From a checkpoint of a small class-conditioned image diffusion model: 32-pixel images.
Rows from block 3, named by matrix and row number. Each number is 500 + 25 x the weight over its row's rms, rounded and kept within 0 to 999. All counts start at 0. Numbers have three digits each. After the name is the row's rms in percent of the matrix's.
# ada: adaLN modulation (shift, scale and gate of each sublayer stacked) (model.blocks.3.ada.weight, 1152x256), inputs 0-255
ada.273 103:478512525472477478474492502527544522492479505509514547520471543492502530508471501489475480504466467492463461509500500524477519496503507477468550474511501515514534511514517490508494511473557454506510524477523536498493512500502505511566452486525489470507481499525510535516474485500505465468502500465511489478475522480544499531431511480522496513464479449487558485487490514484536517507497528462515513495505478515519524488505462502476479487440493488483534495482520488532489482485512506491527487464483509498509482496503512493471528483499493501492556545454487535505543504502528512477491488514522505455531529490499513474504473473471432454503511433461505457448514508494504487523520467464484476514527550524524493478452503504502488497534490481468500479535525488525506516474502582
ada.274 090:529519483494491511479473507534492461424493488539499502487522439509506540441516512482510502500497542505474503461507496478501535450489513465500513468482530554538499498495512500522516454492510540505500497494494508506509478513490465501467526548472477505537489489476484502478508542537500495516513496510521469506530441494488477502445526523464530464507497547456497513502481504479516502509502517534511493477478549519479520555511476503470469449473500534534492485505486524466523479479477484500520484494468529504489503514493511502482511472446527514486541499524504540528486518505499521530523484523491488488512488494477510553487479508457488496512525476506469488485506510499468530558523479495388526516455518485486491499491512522477504475486504481512487536520464500527502511530447498
ada.275 145:450478486523501501530558509469511494474504505466484479495510457498500501485515491497559489533500498531506532463544546499493492522464519538515508514480511474541508508491500480503473484470519483529500446490496463517490487503479545504478473491520501469478519503457508501502497430454514490540515465560491478510607506507451466529502492486502496543502510507573500523477535535493486478469502523507484486511492521494494501510473501515539530488541492503520506524505504514514462476491484480482505484540484492501487500516530529490491536483503527509505514479543492484464513487534508506500496491480512514515509474501502537479491488493492502480495477497546524545487486497526497451520479546490545489513550510490540510492511493460543486477540498489487559442512504495568499520514522495
ada.276 111:505539534506501517520482451443497529482479496517489498474520560522514501495475502452446498465473547534475529500479529551490481495508496542484501486539500539431516464485523530500500507502469530502483493484507544503497504478528515506523531494494483514517519490474489521549554534509504473520542471515514506483526504529527502481511489536481503470542482501478527522501526498496492504529481483535465496505472526488466510544497490498506498484496504492477496449510463490499467487501526528502513552547529508467515472517466490479475471519473455494536495508520492470473469554489521542503487500488439505500490486502459475521536502554517520494464506522514504493543508510470518469505513476508544464504485548484532516474458499516526483479493482486466490501525501542563506501471498465
ada.277 109:524497488558508506500461505489508481561511513532549480475452510507502548485551492503533521492490493516527512524531487576495486532479468513470502523488508533533529494495553474485539438516504527487514502505507505458534478512506510472510482541505490563495453510469479508503533479532495503487494513525525531455509541513553488519479512490531510487492446517457526523496520475506489460497485533485513484482530469508491498463500497489511528523525480455538485506504492568536517506543519474507513532540492474472498471513508513508501469530468504508491516499497489515508503502474466511506516563469481477487495542508482472500528525468517508488486463505514522511514491522485514521456517518482460485499506493470451503452469501543536493537475484493481474513512498502524485486531463527
ada.278 144:450510478517513534508523521489497488527513504544494448477544485564491454523491509506521534490497492477481511490492500517504503534503512521486453502540500480476506517464497480505489487504464502484515480511492490489505506495519523522508497489477511539509492470462458489490488451475512514497520476409483514523576512503522499519489487532502487510513510483526495476514505475525504488492531494564521477460519443493536534521491484509485517500467526509505490506529454539485500498504463456481483523488544524459483517482481480500520571480492491498528502544491501516481492509503507525469486489449540504511513515510491510423492493498527490481527488541511494542519529522505538522498508499497568526462535520482484514480411505504524510513494515487469504476484482476489504499528550466
ada.279 102:514504452508503502469488506518547478474523470514508503456479516519487546530497506488483530483507459518511488514493539465503509537549497511468492508511507489506499477520465500490528560451520511492500499471484538538508476497526477502504504533508514561506499486480493496507469503479523492500438483469536543524524541499545462518473515535512472489518521524499522471523485524481500495523511495481535463493503520486507520494497450480499464463488501499488497545455458550485495435491503486504521515514499510492514464500484528514447511486483534502504529508467489527480481528452509514504502433508487541504491493446526516488477528518508528461438459492457524504475469504484471534509491453478500505487497483470476507504493492510433449489501495444474510463513495468521498496495501538
ada.280 122:541550477500476454488521522480497471522492533478491496510483515494517483438521464518549497491485490511538465462483485511491484548475464487507525508502496523481516520504498507510452507478515493511494491504465509516497503506532455514483507544496492528528453494504510525475543517518508517463494494475493481551478480460445465521500511512483479524499484501517504513486549535491482511482490515480533510475453499551488493508510488515496534504467508470472555494552468493558507478499453505481498473484445519558526463495515506489495508426470526484495511500484552498480511524478485485500501492480510514463498520513502506455497488512464505472504496480479503508438522478499481455547481545490531489458512517524526542518485470502465531476512466485478495551517493487459485493473519528
ada.281 105:521506521498505484481464533465472550503540506421504496530494579485508496529491509498499475535485496494522485453520486516495510509490541538480499440491481516525456519490462490472514531488477490520507508507512506479467502480476468465452491480511466554514515506478485526514474480472539480494506505445477464522455460486467503486518500485459468503501523534502490518504519523494465491533461487489466527513483509541485487490513518513496473464487456544540508518474504459473474506496472499499488498545537498527499496477500497493505505483508519528530511497475504501520489540494489504471521545507446445491446481522528520460535470500481501515493511500482537513438520510493463549506515505519515496479464533519511498498570541523530514477496509517506491513475488521530492514508500530
ada.282 111:484506486486518530528483490465477508520492471533478525503549484469500518490516477492496499474495481561472498511439476500515483497525523530507502497513513508480465521530525520537467540523485477534535493502549507505528484477470498469498512469519461471522522483519470507503508499466522461514514504467462454512453456471569509522510482540476478468467450491498484492483509540501456508509545514414458509518510531520539507495481509512519498509521489506511516486533481484489442466510502489490478530494453512545489441472480519501524481490508540518507471453520503495494489461487501491489483497542497518501465530492465486512514474544505545492504487520488482481459486520465492553532495534511535520530499502485516494539514479516482525490504455515508488524510516543507538517493479480
ada.283 099:522486507499496509475491520483500496463473486518497441507523523539495485570506523504501508513473553501506451510488485467517514495514450452472503483548490517546514540492525496510499540486485529513507498543518535465500486474477491516535503545523512527527524506487530522486546527473469510524491475547459483534539462499504496506506500457503499534500534521537477480509476490501551499445537498446529538519452462553461505520493490522495454468472484541514501484497529500488488505500500494503460449516526490487485496498493492495504517491548539477478525501485479515502493522477515502481495520498492486479502468485531495519511472527461498430541445491497505496494550503489450491477503518506478491464469456525489512504497525471500525492497501497521534476482535532522483489524512460
ada.284 119:475511490478514519491487515470494542467484505472478505511495481511460536476487493495503521489471484511503520523470452537465463549496512501488492506523479511486489484508496522494504492530467482480539468510510505511496509489501512450516503461512465539528522526484486503425526489502508440459502477495563610506497488537536495503515510503463484542508506511480472547504497491489520481516478502532523506519539497444531486526507513541502478528498524528510501461510441466525472494530498485499503510483526492507511497502527555495486519517508502493478490497530514569463501477485521503501512468488463498488528502514506510532516502456463566535487484519475507514510473516531471531477518491508528523455518502467489523550493506514508545498496480501500470532535531507554520491473516489
ada.285 111:456487522491495486519496502514500524465492526480469455493529467463476468499548534539496536486524559512454492491524522495509520500497543471503498489493499455527508494509541486462451491494489527500499491487497493502489515457488492477508551490441503518484499470496477490487498522505535508512460489439472531469488515491500506512506465512494490468492459493518501498490493443470517489427504500508505536519495504509513498530445511467501524468520486496517468530491470450468515491476479488461497510526468471505501486499534547481481515523565515498507470590488497481506509475478534489532519465537468497471547518499486457520470504499455549522526526524473505493485503498481528470498514497514518516490526502500506482505479496547489490501549478510522442516499473514467514489459496512
ada.286 095:484476458498518459489481503516515488486481522503421510507468506466488512515502497489486513494490470528539515539465490495521483490515482505487484449534519521513468496506504505536483492503502500517560540488467482526464525490499447538508497554491526547462514510513512481512517519467543533479513502493522571488512454496538518509488477483458487506538506525528479498523496504428524480490528489510537523499482531487455504513494511535486539508432528482514459471541502494448473509501545496507509529515469580500503501480531518506488458525502486528523490492497463542463530517475524450455512486505509477506481527507490503525519493500500469509481470530535488485511467496509496505530476509495517508485480475489494468511485502483451512525453488509523505536503471502490517510513536460
ada.287 118:488462510530488475519513473466482460490512450523486482458488484514489495506591509534528505477512558482506524504516457518498483543511496497489459545468497484506496538489515500518487475514449497527462513507518492483524477514491512486489540471450511508456493513491498486433473508513479480487457512525472545498472501520531501518486482502514519529580478525485480555486530487505478465499492502474539540488497475474507508493463511534515544530505505489528497470494566537527512503482522500509467531461544493476484501482497491455497460529495518518494485503533479524517500484517493475506478513496499449496512481488538503480464481508536433512496518494506521458537541495483515503543517537499502472527491495470486514528463500519515484491468497500489497498464512473488498461463487497
ada.288 127:539514489480475512478447507534467504502496551465513506474508510533509506503518469497536518513551531536489484472470532500490499497524494478493477501494502583509493482503505521494485482506472484491481474506497525544475506502502468475490494502516481495449511494528478488521534545503487496463505534459499524496461461525485494510531476511503530511466499496455492477503447523466535494484499474508448473564502562497506509500491495499498502485553486475460492472503505490507540503514501549526546502486471486502520497488472507540480436448507529492479489478539497551506497501508508496512472502509464487509478480493515476514513508524550542503458506495502473539508521499477496479501492533512488501480492471464522473490521530551446487562481462523469494547472506546541518503539494506
ada.289 114:507530475474493510500516489494488489465480492496470514489448542490518514435532530487534471492513462521467485489446482450483504511511486486452476457540477493481497482471490494514491520482476500539552495509527509537481533490494524507531438529524497534528483517508481492462503507513490473509530482561461476503528512483413484551502503495482484490494421490525521482476481487488547499499502483465486506502497534495529532522506499496535510484515528510541531503471464483506483472506495527506513502524490482507485488474554546487514471510518499497530469463490500534487507512523517500494483524473473529471512502498511505492534508426514478499450480467550519501506496513483493527538500512504491500519499501515483512513458490546473523510479475512479496511504448499529536472492513559
ada.290 107:490505517456516512490500511477527538516504487521523514502529565477504476529516502454511552506462538518515515440460526492461501446501523483471498528513503482507530492529573500477476497515512484495487463550508522489501562478540464517514505476473478502535502496483478476505486542517488508523524522477448502492475486491539535529504462513504498520476536479553534530512506485501427516506472516466459484499515516496513517499496507505490535493511496495475536510543521448507494497501524525522502495478532512499517490509472512477527500490521501506485468447488501486482538518453542504503524544513516508527467528513500476467487498517514518540482490483534546487537513513481571518489510468530532493496487479492497477494491526502499512480535494485512539513470469474505526463563517509
ada.291 102:480499444485500507499480455491489504524494508517480522492461491521494498469477516517531439489481478540529500530475472503502520478510450530466466504487554540526523509504478508547487479447494468496530539480501536550483518503473519516487497522516508494525499526520524515472506521536487533507489475518550569507513457529523522538528476518463502497492482526500490514499484468442521515536486518478483523534492515476480493499503473510503505528462509464478507485496493520524497495513518494509550511463387532517507470468541490501519530548484537541532487503524527493463507504531506501512531510512488518511460557482475487518467517474500503518493447484505502475513491502471515514493524510514492514505488488535533509494482523484496551499525478510511533515487550504471529512500475486
ada.292 129:499505499515526509533534486468495502517481491472519506563532505444477490475524500488492497493507464516519486505493486489483517483513511503473528491485488493490520505491523504505520481483478472470525492495482483513532535492511504531477519468522514470527512519486483479491539468506478477455525547548492558482506515543539485509520460458516504508457490480487533527515469466525516539530524489530532488456513538495507466508518529482518517499495510441520484522524542466508487515475545527505498486437545498514482527502508510525509482555468482522498495506476474505464520549516528495491482448477467505524476498519501485511423459487439509539508497507491491459526516500505501565496520467479517487512514510479505497488508487531496491531496458497506517524477509496423522516541559512
ada.293 122:472493438495504496521488490455483502487505464484494502466500547447487490502514474508531517520495529463565486495481480470490494462522522503518505509522533505501521494495489526519518518519518496518473484477521438517484465497462482491541520559508528474534497500555485497529508507497437516475497493506511499499516467509503491502479510473509513514470486467484486507495517555540539494498454467559555507494516486499520513503503523490544498540552482552494499541480531470528506477483515476501523477487530516540498516485466467527514521532494448475519507579525518485514493524539507542484488493485499498486484497497463453457524505532478495500489520486484506531497486455507469444539519447478504495501476496513483536476550514477485518517524484510488519495513525521520488499529516475
ada.294 094:570530500507516480486494534475479497504492496540477491475501483554492490471499532490482498488485476496472498551517479521501505475482446456472488492514495513473506496473485457512498503525453481467490488512487469465495536501534531510512458509479485482568481466512490515488513513501496495510454504480487529531543509519484507507502514546448522529544536501500495494474518506434495486502501485503527486508457516541538530505493522521519511539473477482522515498523542512481522453494457499518516478534507476509516503515451516476477490512523453504481480479508456507554472475451537528503501515482469508499466475510498496479520477453502517488507500486532513498456452485519480498495484507503530530461516527532510496493482504487425500502589509490490496542532478531488501498510518535
ada.295 110:501541533475496471489474461496503476505527474500498498542513536535513517461461461505489492541504529466520483502490511502479507525525504551456510539531528425460516493487515503513452510490452468488512509511511556484503464512485552496495482511495474482481545504490494499493528474458490502487480508461449489507561462464573506545498484539525490521476511493474493517534505471542490489491525516496470488542467476478534502529475496520519497493506466502507499472449471518533509475527525544486486512513494502484512511464518531488513500473500488505487495478504480512492517479480514499508488480499467494471525514499502443557581489471514481506538513472519485483498503492504486542511489525526499501517481544503521473495496502516500573511509494498499485443516519525523532536502507491
ada.296 093:473512494517525531494475535508493517509501491496435513523589485522489518507478514485485537558502482484504514511435523477499507464503544523474489510524495510506455484493516496478478516524474497525487497551486532510519480491538492509475496441486496512488514526528498457463498510519525530473466491491510531496516458480485501465504454455494483515507475531462497515515540488460479515467527466483539524505489523498506450507509515522519506517503507483471486456492500509474525527497507512522471523468466559484480500483471542540508496498525476522510487461524521469466478482532526529513500493515471493485464516559456514511505478496521495522517505503508499493517500521533506527513490555498509502513512533514492518498516512510522500518415522491474581451493485516475532495520520465
ada.297 105:515550481485518499498498441520481477489502471514488524489509486493542502476552516499504477507508479526536491486507504489502540481511500491479529532493464524539497500460473489522503528510451510488531513494490515493477492522483481512453469462559542510457512479496507460460484493498487492506541489446441508523471514497489540511509497484519520441498496518498524467519484486520516485509511504522503450499504512504496529501496496523518516503498527545442511466495492545488528511463512488499503508489539509551474472520486436475498525484569508524496519494502505496509504547517563554483484520501499515483487547458527481528515484517475478484515432477532492466491511455442490498557501501495508498522481519471523491518511500483534479467499504503530475533545485543467505502495508466
ada.298 112:525502520552514497484567514512476497548476483516467522513513531519477482503534492452507513517544511471481501498485519530492521466542540516525494495505517466459532517508522488509507501589512469492533486496523517518534504508537517510482487475471515521469508529501480470490535510509570492560509484512470518493552505486552520489482483513499477485529488494468500461506481513511531511496513509464422458479520555501520502505515528480502502499488515538563477527482496487451532513509484512480512519520524517495494524515439505476502510499533478494487459516517501462451514510511551507503491491480464475506463478527486481503492490524513548527504483484506495512532487516492500500462468520495510464488493479531516489490517473521488469527500505483455527497527494504484465511506545444
ada.299 102:506500451540482447523512510496508474478517508519442548509486507495550509504528540460488506474523548487492485503475522509472486481528488487472499496478463460507441503487525462527474518523483490518513504521533426522497450470490526495506508474495486472517476501512491513471512505524562518452448537478509534501528518519586530483500492497494508521501443497486491522466507519502476495492502496467538505471493498503505484518504484524487521473484507498501510489527491502531533484500514493535525470461496503509504499523452527469521491524492496495486491505485513522521483480516494488529472502528485473503466477509498440521471533463491488518478480510482511446503440522520446451505490519495498500567529538487470493483478507513485520477509502495506497487497493476535554533445505477
ada.300 110:487525549523504507496516524504515496557503504481506509506493453518498494435514503507492506527493529479478486500531514514477443500511500489565465537538498499503480490479508511476520491491469512485541502490477475574513468501534523515519486518499490488513491488472491461510494452527448483489413463403486506478525487517534520444497492486489512499481509478544531472498461511473526485544466505539548512524494480483483474524497523497514506480459467517480499511478539498530515499486447520506508557439515492474502483519551473482532504498473510457493498508529480503500489456484489467469494535511510507484465494510527476509505497505503506501489507502492467486490501500484469534487513513508478481506520503466481451461438514517480525523456503489484494493508491477503504480498483493
ada.301 106:452519498484510494536479524470517466495502523536558471503540505483500482503531487475515516497502517488508475528528466511469463477500491483494497531457499477501483512452521486497417489498509475499476489496490445472504431517499492490489510453504540551479501486498498509453463518469532463493547517439511530502527475474546507486500528479507473498552514483532518481507543516487518491489502518526499541486502491518452504495488480505511518506495541494529486486459509502572530514518485527457510471510552500499462512487478511477496490515465503500508548465513498487543515463508493519498524519513501489492529475551531495506464491476522501482508526506513463525509497475531447486542498482547491516545485500534479506524563521502516495510514481504515511473465502495530488472499497543
ada.302 130:480518513464495469482528493523492511536488543491504546519468505481488519460510493491506514525477476522524501572490520515486499468472470483524461474488533469509498497476472500483482477518486476489481519491536552524493536486470469472515500495515498513521512535476501519524508478496530522498489534553474532523508518495396478522506517546520483492498484549535505486498537519490516491536521488504473463483474487497514485505490488508475502507573475496499444502511520533525532480529508500491461539538522508450480506494478477521547520442498488517539464482547486503453479502507466487511500511478502560527490459521509501490514454468505513522490466508512486501510474531467488505510510475475536527524464519528479502501497481505501467488453509501500499466486483530552496510512539469
ada.303 099:461474523502527529515493510495500491500508504545482515496513506443505474514459503495502470479482481456486489499556459525472497503494511505504527519515507469539519491508539471514475489496489465493473504521510537513518482489466530499500484476575494488415506493460522507478558514485524535500493478537499477455561479469457510511472494495510470529492479465520502509523512513499531521473488511448480449471533482473554470506516495509488496496547503435455498508495503511534493478507540524517483457470496507522524509475535507489553495501525486511525508521510502467484494513499518499524501477536497492526503503448481494535479521485489470508510501509504483515533506518492483458469522459513483490500529492503450476522488496538517432519579507507526505475497499468514512485469474495
ada.304 112:458518447495505479497509479505513494514529521482478487464554458537520519521497518495483532463495491519522501449469478482499528507509497562442517520450512499462510505483468497518556492559505485504476493531523453520489553496514502493505478511549475547489512495486494480505536479489536491465587500481466483525568525506491492471504520502483483487501471479514489456499507498494558487526497501506515499447504494446513496478464492498502531522499504495506511514505496525531543480501488474495533475473528496487485496506515487488484520442508498478527507515482493443494482503481517506463485517452477508494473460493496514516559502513501520480536452465529477485517543532514535501510475506503526506443510489523531492533477455486539483504506500490491506463497483476517532498514492487
ada.305 114:465503497483496505456501483511494505454487449462523503491488513502516498557498493494490481541523514536468503449459480461500519511484518570463487499441521449535449505523507531519535530514540486519527502513495445527482470528480517505545484500527500486478504510517506495508474551513466506512548502537489515455523497504512514516479509499537477551554470499475500504509531508490483500492516495476478470512475543486499495503504487470500516505514519518525500497473534496471499508513523465509525478502491483490518518506510532525502530525457496519496471504497487455486470501535515487524499565517506506475508490493501528544506517498549504505516507505548499543520526491539529518486507490503518501502533434518526515514508519476548598502484514508551470485466505479473492489509536486
ada.306 107:503521480535498513519485448495499488467459460511493499476504472477479495485473473490499507461503513510517503518475499491530527546495489516526542478472487521471545493475522502466506478495534506480523469454478457503498494459508489528497506532508531492503479414504503499512481521439508529500486518423487561507466509486466476460507498529482459517537492498507489474454516475505500475506492514465499493528478522500477524491485493515493509490475505498481502510439536496477492460483481476478512488497529512484519468474495483510496454511516505493500540456517505455519501543486511536509483468474482536475530498474467491459522509491462523491468525461463486482496492485508479506464494471525517514471438501438505564517476472481462486476547484473534516475509503495526501465500457506
ada.307 105:489481479497493493506480534532467474494509444568488546473549495483477556488475511514500463488518534505516515550518547493485508491511505493495479501484513481502471528476492510518512512493487499509492498513507520523493526506470459508518487439500494518492520563523509460478467470496507500472526494512521514507532450488522481491462527492548527510515589537475529531484544499518489518511508467506456513464464507466512475527538468458490545517490500503485475520473482509496461493543536503497503503466464495507539520541523546471525487472462486500521507511530510472518494522541494478497468527507502531495504503489492488529515497518518511496477417503503508475556513495509502523452517494489491513444488472499478492484518490459484510499547496476518518489467469496459531515512475487
ada.308 111:538480453514512505541481484476538517495470488471500522475543535486532464544499514525495525507501513497507448497529533497490479463477491482470506498507489512518519524526513504522494496547499507523488515501542496474511459485494514499472539483516473502484488521513521532479552496511500496488472498502505484493445476489510501496501507470526505487509528495499455507494520540538492508457503472521489537494454541492456488521522477506480518489523522467468513514540511515515496473508526547499566495520472519506511445530487493470473498456498477511484507544526482483549489516421488498471524529532447442512498518466483471527536470446508478489496473515510540486506504486465507500538519480491475492482523523534527509499549525502536498446502500466460479502487544538482528473544494493
ada.309 119:459506480446506509508564464500501505496507505510466480518514441484510475490493504496500480452465542465550497525519539527481476455500493547490530483491511523471517497508542489507496509521503492524508483525530500507519501493476502519490527507518505417507532513484508519495553472453506480490515484537501478500515463506493488489465502538467449522550495473515493508552511505472494534530501477493463523471482494481505498529514506517443528511526528467535522498484527530549485525505529520476520471489470507480514501520533515495541523505501478505528487450523512483516524471517462505493514485472509530492565531521492518452477472505545479473463469531512508552522512511534489498475481510512518491496526511476463492503562526507532479534543466488506539492518507496509469500476502488
ada.310 125:503489505483508471510480530493497508510510501544504479534503480484489547481523487503463448467502494505500464552576497565456527494491472523504470515474490484488484464504508522497484508517499494501522538514483488499493516500520493498456458508506478455499526482485512482498521552513564524550437482539525545475512528510536496491493500483446486486489503505466507497538516542492515504448493520506517484483470515505528519512507492514521464481424512514474492522508450512514479507472475483507539477503510533533505484513475495424536490532485528470477502499500532470468460485492496487501479443484481547463475538499511567502567492494500482510508491502470476467507509499484517535488498522489506497510522513516465511489484453500523507482480468523513523499468491499522506498465507518
ada.311 090:508527503462484491517523538490477474480501502477507563485462519488455463530499522499510476490493553532487528527538521422489519487506525416506505517508514489508523467496509493483470515507497501510511511455470497572491514490496499488530462466498491481488547509513476517504521474490511516532494516505496492466539504464464447509495504537486520463469467517533497521527437522450460475438503508499558490500525458506479503487480467487493490520488497524521529502519499521492550519473512493531492470469500486515500486485511540510464516511538498483514508476492534534510504493520497502506474468541501508507498508467494502450449488475519518481526463521505512505520507495503487432478528485500493538516509490506536505472464517479489498499500462502516525513558511492506473497475505563
ada.312 110:484522528514501481492490468514509481486544514456513503500560465496513502500510455493472505491545495468490514523495511526543507555485481500471493493581524522497494520526505469517494510506502497523506540510501475472502500507528501490557489529508499535515486494484512518522514485471516515512523458462471532516566515511542460514509505506501499504517541500502506525488539518532497525526515516511523452504480450482492522495521527512482524445475484492503498520550486504546472491493514440464525531498506504451448469491506466515520511531507473481503507493461524528494497517482488469496488452493518507476493461475512503464552481511542480480475507478467466517454510515476494481534478487464589492495526506551511479515526510502447476475503467507542476537499496515510478516507507496
ada.313 116:461590524487491509492493501503512497476475484527517512494513480527490512506532479464475476514516540466514488451514511500497492516507473494529496518548455509538522462484475508513479528492523497500488498519496511445488523526495487515545518499516478454464466487500491489539514501480541517511443504460523563461462530506555497477474495497501518464459504484511505463501507503480531467485521497560499530499461510520503478494491543509491481477535523497550483493491497469489512489476533489505499500538515523545511466496507483474510511491513516480490492478513507529510528499497499477466513532508533451506570512477502494470474494477525463466508533545474542517512537482509515528475516488486527511466514491493496515516501570497487556457466465521476462515512468493468472496480520469
ada.314 136:478500492506502519477482546480472529554498509482477498520507490495485475549495510489520516494510495496520506516493503554470504510496567483495482455480505540528499492469537491479513516514446496482502497458477507459494468487490501498468445472530473483514476492478491517532499496502543507499479506499500486537485455518513489451536479495535487503475514499506537516519545463443466503517464471559512484504459507459521512506512508489502503515522478507525499476505451512530506465483493515511563516524544507502529526532446478504511516471502452502504491500454498474532497522488494452446489475528491506520525482478510514538473493559489523512478475486489550500458476453487510463499522503494548491462531526524501524506505493485465458448503494521536469487516494517512477486506556511
ada.315 096:468540544528492525521476461515533519495520514517552526481487512489484516541531469497506461519523474493504499504484509468488492516474463544465535442496524501506496525473495489489511533496533473510459525568504544513484473505477511484514543482533520520550514490524528501538494496505452538555502530475484558485465538487504458517500479483497476469495495495526517508469525504478495507492497479501461520471506532481518523493475502477450495499469505529507502496481475499528491473518475517506493508493516494529493508464494483513512508472498522508497505504519511515470512537503514545504492489469507512489538514532505526560533486534475509511542504485477488490506492514501496486463534498538477560457485507526481539515509571536503480502435490513474494489483553479534526506463438527
ada.316 121:478492505524493482472532503525467484497498568506512481507558489508479505577503543516497512525494538511508532482469483502497519509462511466524537487510489475492491492476511527544439444507487479501478531465525503441510499523543529480518495510499479462506477508525479504477440511512514502499492479490488470494545495487460493455494467429523492500478493489521513534458559492492517519504540512542490499510484506540462489470501480512491487504448515532507497469514510511487552498516468496526501499529499534467534527533545495523479533508512500517503483504499520505457465517496537522508478530521505508476486495471527474492489490518467502522507515493459455487496456502520529521459481508472482505488512567529494490478475482496499529473559557500489515477505507500530509505475471480
ada.317 108:465513516489484512491523493490463519484495478527507573522505492502507511485486475477487496491543470511452506506525478535495488476482493556447530460506517479507507531519503494484491511526484525486517491493525503516462505498511505504490464510500527490508507515471488492551531488484482470469440474519529465489516482523517461485496470497517516480471498504487489504471472527516508511529514523493543469534529466486510530499496472487473566456521492529509533509529469527460462486530511454472538522507518513479456480503527542496501517515513454523500561445435527460467494506459489474485500446477537539509482493520520511537441498490518517480495483504486466492498502485475486512512434528521496521488523528481525518514512482540465483530508533499554474460515500500526489526491503492
ada.318 101:485501475468527473530471491480523497501525476495545492506494494480507459531463513467483474509481469513484513527488529509484543469456521505506493523477498544503529488479508479498557472489515486533501520515520503482491535538483480508488528511517466427496484469493483493466504485490480433494500503505498492460481542507481508443492494506484453489493508503444512516479527505529491502496499500496459515447469470496464510498516509549479493492486484500484497519480532528520464479451513483500502481549491502503507477489446467490519555470507527493492536477487506519433533530506536504487504502497496550490482474505480494479457484571543486497501496489470459528465490508530486485481512575478549512490543525547485527509485493540473501541528479510548506525502490481511501490514494487
ada.319 101:537523481454510509495483475498461525541534482555523585491504451512498504507525476515498472489489499548510462489460504528505486504506498574539495448555508514486484519485486551491484549497476529528503518517520540503486464485517544477481502487470474493527515485493479488485455520514523450499476549494505456491511528506574489493557483484526522551469493577536494533524496521508498514490499480514493478508537520499506519522502499505462470511483478530457508501519461550518499492533496517491485495492507507533489501507499552494503514496518505485481526510534486502528474508484473496481513536470458508522477504519496482536452514500447505525479460506495534510499490526463501499513479468520455527480496496538520513523498477489519495483510486514512517502486502522492486501491470502
ada.320 075:517544488489493485504477497486510474527449473491529495465484451502496468507420506524515502456482590466504511546487500527525496501453495538463498470517524500492482487510477463516466479489521554481497471523479532492501507493469491511505561486453489532539531471519497506506491505499512472498493482495474497493502495488485514485504492524461455482507499512495464514495489486521526488465494508483526488468496537525494535529477486466489495471512553495546509553531519510487435522516485524528461548455523505482463475481513494482497509491520521488482497466473490526469539489471522487513507539503509494507516501526525509502544517514537493479518474487489466497492495527515485486485491563536467530512477529496531544491504466478489514502428498517494522503512530530445508514496497475
ada.321 137:518477483500470503493486487506509485488508484493492526482524493513498488579459488495476521503487513534518484499511521467492463523529463453500494527449492519530498481498505483505536466521400506514499485500520453494483527482491427523505500454504447564499496484501478482509465472473554447518497492509507517498495478490451491494506511501551482455427453493502504476477519474472473482486517489474439548500490556512485491486506531490461480494548514507441514480518522511522512512498521503476499468521487471472501498497490521485539468508528503477470487491494517516501501493470513469508466466511497469536499513489513470509520490485487487508463510515494513443538484499489481532477502511517473488547493522491540489511522521510554511474494502504549496529515499511522513495474509495
ada.322 108:521517483524513507511517518524527501508503536535530510503520511526475490547520480463543502556468530504481465524496509482518501553490513437516504522508506514506505500547506514479505479562510546492531496491535451465495539532514511516516469511481503508508536482490491513484513495492490499501550478496469495496511538510481514467502517524492492509498477493519497496525479431486464501502456500465467508542459534509464509518488467510481476521507512528463490504575489501479542501496452486494525506516512509466489472490497522506508586510491464494495478511518532487555486489492512511479507461495506476531512485516538476507465522494490520497489512502468473532513500514484536450535481476468513530498519470535523488484505446522533456486541543505535467499547493495492513514539511446
ada.323 106:543472565492529526512483510500515496533467502499540529481487482498525522514515529514495495502482475433487479495515470485498534519523524512536538536504514483481511466506514524508518486547460570454475523518514509464502474491513494521558500507510511469543488490503510473496483496497514494535465507436520460513484541504518474425536487484500508521522491494543529531502473489499598506516505500497456503512516427505446509490482519525525486562506497488502538445510489477512536490528523499491494480528480487517517498490564522502490491494472521502515515499542496520496490503520503528529505515487510438541507524481506489507482496537491506524508513516499515501508469529488473527526487500494492519486518487514503510530490507458501481479479480535534509539498463482523487475484515523
ada.324 102:432475447499520514481526492517507522475497480490536428505541513467482481513465485494507467487482475501507501512518449510460483501486540527546505488497506491521513497513539486511510532529433489507490495522487501484485481506489471491471518465559501467454522472510534496481528516469486506536537473523513511489509488504537486535487492536507495517525517523519512508535501517523495545492495509512523483523528536516486519516496491521546481552482483507485466491484458533496427496487493525483498463493515503505465502476479506489457537516498489501474528475544505543535509488470519468462516466547488504470550479484476489481524463513538501510512484506483507528498489492509463534510503532503536496522472532507522502529468531500524572468534457490509499483521469490505523485493460451
ada.325 112:466468463518491489513528452474522497507525531510477526477507504499520501520491511487485478507461542509525508481493483531501500502488493520547509551507499502458524483518519499501482490542478488522468502499491519474499484513462498500521495482520489493438517525485476478516500485502530498467496475447456477482610503473514491513488499553542529483469487489551504499502515544514504536469523484469515491472498455453471516506507485524528528511509508460509482474574487502467521485510522490516521438518449494496529478496545504495514552497483534514493502574517492523539504517477503562537479473506504514502526489493490483496503508477487504486498508521463522493499496521513519539521499471485537510452514522543533479491467468512460519511484507511526541464518508519497511487482466483
ada.326 123:512513546506513504470474520490478508545446492555486511520495517514491503485533530505507482450491512504503498461524483558502491507465529527490473505501504499477476532508499503516537449559412476505507503551494437512479506503478505508491509501469482493537545512498498489508510511492531475496495527498492503534514495497578493514489490474472535500542568513530495507557496485466500477493517501472517500480538518485475516512499488470528505535500452450525489465514540524488447501498491512505485474494488520534473539484494559506499504495482472513504498493573490510482526534496508539485514501533495524469494493491492506492455489488548471508491507507525522529527488493494523520497469455506488512560531514457516528512531491520539472520507477466526490529485477493489516488508468486
ada.327 107:505520554504469484469476508487506489517476511515487545478527490475509434468465487503490496500492526479510486484458493528510496516481449457486525491492507510539522537462481501497545449494524479506535481522499512509502526491514512525496519512495501445487494498501471461528469488503508501504492493495481507500429479498475497501522517496448497549504510460479529516501488517504481461499490488594535514477469501502487477546501495494535490470446484504499481496456492499508463506518542498511482473455524517475513493531516490506474518519530494504469510507468546521522518527487477522491512492511497557479490516532489488545488492490476528495488482459458524481498552532485474588480466503521481487561446508450497466478512497510510492527474501511464480523507487495515485520519486532